A small image autoencoder, trained from scratch: encoder arch efficientnet_v2, decoder activation relu.
Rows from block 5 of the encoder, named by matrix and row number. Each number is 500 + 40 x the weight over the matrix's rms, rounded and kept within 0 to 999. All counts start at 0. Numbers have three digits each.
# convs2: project pointwise conv (encoder.blocks.5.convs.2.weight, 64x192x1x1), inputs 48-95
convs2.0:562532454477546473532448460494511468517530486501485524484520441476453464467477518459536457479466577541509460449542480441462459490526537556478519
convs2.1:410496522529470430450506588495479591506415447523522528555494479531501481501514530583526513539499496538496531497482534537451457574541457463524501
convs2.2:509449512491546521468553488517449492548426547504566445467541557576452525495484501532493476566509463536532455499534515460475462451530500492458461
convs2.3:537514462562492495490557494524495522502454552459486499537475495438474499562482480490532501491476425473484605484425484541489457578502538482478521
convs2.4:512488523502523437531428518488466481479524458563570516523503531510502554522519524474481527431403560477465512511499581552545554511517514561478425
convs2.5:562454507544408476536545443468561551496471535511521503531470514571518553585573561520528428478535506516461531491485476461450393541517520560502500
convs2.6:408476458484492540477479537471465475486517527420443521526496442473582482428531441515513512497493523457531518487501510518475520543475486521512526
convs2.7:511492481461477500485507444573539533463419487560477501466512485534512492539522541485499459537461535496507539529454542491532562492523496587486452
convs2.8:533440500511496484507539504522511559525489601470500436554456482456576425499529490506485497505567547474563454461507446444419475572494502536513495
convs2.9:448560519541515488532533553432530468536482546466451525535501471463494588448488456470539545507509528449494511516534579530528476550493497480545414
convs2.10:479491525522514453427489501488427468425489464537496520535503556563458523454512480492531521462507524504476467475444487429531456487499491490471477
convs2.11:462492503511395558605500471477547466523483514509467506522509459460546462427501532461496554570509501494510489511486485523504435534514506526556529
convs2.12:498475465464494582445585491448532448471538531448483512434544483450529458453487505585466468494498520468494565511511514570588524484460488513496564
convs2.13:485490417535492477483553497515472556501479481514457549524474505423541529618494487541479518494546452475529583499542491500511570537487509497464516
convs2.14:480525534498483502526517472456497533397491463506492566500503497508577522556525580508573478462545491509490592496553520542480535480515555463472475
convs2.15:468449488509436533455526503540531491432483479485519591547447495449476496553438541562485472528485526476498521506455554580485406528473546531482560
convs2.16:525511467454477568477505429509500446566488540452500469434542498509487483508492496476465483532517470516543525496525472505499478479511495508459526
convs2.17:570518430495564471505492521474475529540476529558471496520501498447473556527513471456434491462484563458526413484489459498590617485456437508543493
convs2.18:482522489524509493477503521480511438589539514422517513580459447450474443430491465518467456568441534505508494512451471578581468446578472541506521
convs2.19:464499588516410479475481567507526495538480500535466520522428496564511385528471500462600567482537544440509447507524418508484547512514510501520430
convs2.20:454499544497468448489475551562512534471473473537523499538505445551427565533484534535504572514493421519490578466566495549500536552549535482485445
convs2.21:477497431573477570441552495473529487502502467458477541523471477457474466522446520489434497526534529471531477501485455506486444511524580485419533
convs2.22:543568479450505540543548456565487489486537515514473497500506484489424450462496484482462476513464558532641454452453517431531495469452462536503528
convs2.23:507475546450411473490481398530517528501516455551518506498511523535553457547462497516513512513449470536495495501594548521508551465505541538484406
convs2.24:568409494560470430492463452471441493535519474555516519526502561510554484587534510498576518469499577468438493512490509566458495514498551547467510
convs2.25:486494477470520538545495463563483519546502487488487463429510440533453552457389447496474442538459462513577501479510493454498487452498472518502511
convs2.26:513548482544557512483529402471507510479544506504521527492485536489532431451553566483482500524531464546453581483506561466546436478486448488481590
convs2.27:490475487421531498479481513504447453397561498449559461449553518497496551459557497508489438565525444484477600508467511512478527470500459404544547
convs2.28:576506543538520376546452527546493529419476442573549529506503527484486551552510521561561550444508410452450488529451578575453458523499541539530512
convs2.29:488526526517476494484564507491479512436553509551558513525406549522508485478517493462486460489492557501456530541428505569473504444494520505517511
convs2.30:467516513469485587449504461509469530546482562483424516510483452496503436482494465490411466500427484560549500482412497496586553445512487617441507
convs2.31:475526538466493444512520441534480490483514452489467480441498541517444522529477507507574482487535521480530501549490526470533537475491535470509514
convs2.32:527504567562456435483558465492512554447467541539509472531582437549503522486554533463508476464607388513476479483571512503490463494577505484499459
convs2.33:499546537596526461500532533497494570498495467529558519535529484522473508445490495552518543458532592476428495459422496545491539560482520528524438
convs2.34:564528487543570531471443518491518452586453513415478442518452468471480355507479480554422528506531595416480516468537536513476504535477450469459523
convs2.35:485514542537539422501570578490472451497494440476443524623476529475554487523523448372492544481506594459453585475563492544525454569554528471432470
convs2.36:457493545476585493477493486485437470450539506498506475456580513533550588475587471451437486453466509564503562436440516561553560460510470496529522
convs2.37:495448434393427482565482449484503541461543480530492521466516516471505433499447585488504471483514576549496493524463520499473492452451582468500535
convs2.38:484470557487506491426498555559488460463503556461526464518461513534526426413500449472473538545500482544504502480537505587474568512492460528510443
convs2.39:532502477498498533558518446482498497471522531535474508510474538519509565501512542503415472467463523591505554513502491540541488403546518501421482
convs2.40:453517563505455496513479454531536537474529504505503449497444517554449498472531471496503520507524511556521550512499542488562459488554495536524509
convs2.41:522460518453483436577522521539521521506473507581497486523513503531466540519535458464578522520455519517487513460493465446556526508524511528485492
convs2.42:474562475568517514533463438490656486573528507415439500483506462486505474422491472428492476530515486494479626514469431399470491505530470478529510
convs2.43:527521514496505401508475555524515527440506472519518504483533515502438550559495525574542532466437449503445591557463488546452556561472525579480403
convs2.44:555502539523498522489482510549511465506465550506540439516528476574501489473481498447539524520499481457441499482487451427510517492501482480509453
convs2.45:539494574441517507531521485524478479462488485525530540416436490535558445526544451485480509456464495521492481431516502531492471429579500518451559
convs2.46:511530460559489472522519462474533578528540438534443584547494552449495588541490546537583533449464462508405514526403411539510462531513544480536447
convs2.47:510477461469570452465476468467509468509541491533496474469556517466570467483515491470478439510483496425460555501488441501480439463545493524514580
convs2.48:434525456464496511437457511474499502551500496475467474506476484438541500494492447506433501511496481459529547475594546481639506470532471440519491
convs2.49:383448427500484521416522559525437477469493524449502533500527554481468493524433489536527481528529457512488475487512551508544519571441517448474483
convs2.50:457497516440518507494458516486498531497517545482488458476557520554506601419525461438475502502521414557503415521489468440516512466546392474546453
convs2.51:462496495476486585524491490527465474546534528505463453555507514437582387543462474491498459531523572503561391529547496496472537500448500452483511
convs2.52:545530480503573486486488533488507527556510562450463498490455501448496568555452506494523502453478452468465401524533563473495586517458542615522504
convs2.53:433548483504508587550429534508446562536477522514471523492497460456464534490475487538492536519488489486471517530402433506492556473547537510501497
convs2.54:515476531546506470456544531493590501504494493516498495505521494590480523501483462515511481490565485490525411500489476506508466575540477471450483
convs2.55:484514532492470453508527496530562515463490470514483552555522522528516468478569520521552523498503504541432575463438482514579472428561516517521529
convs2.56:535445445622498435425430558513530567452465505489585495517495528507471449530493549606539505456456358521430490505521561560478472589492527552527480
convs2.57:529565458539484475557444533456603565501486512468488488505467511432475474494469540431470497446424516542581521499523473539482524537452461476467489
convs2.58:454506458535511507557556546508407519476449446537496558569453516475516516573521549591550537509554554482427591512474468538500416563535522558466512
convs2.59:535518481464550577552434390540530499507498504500500504438490507525501448535484525534433503499547449497547550519537557472458478463510440493520507
convs2.60:459479529448430491466488484562489525531484447552521530464534504535513488452528458515544494476459496492445499500480496548492486491491520497550501
convs2.61:447495533428577543495511461508402430497588527493446489420574538484493499524509499454478454485531551564490469453474448516457558419555542501493498
convs2.62:506543562501486487433520468555431422530505511498572479557422493512583475482498514456502480525504483437467537498476428490478589492531492528467464
convs2.63:513470463570496482502552554494564504415531435435495540558504529477481547525527497545584509486515548462375548488492510436509393578452536529540521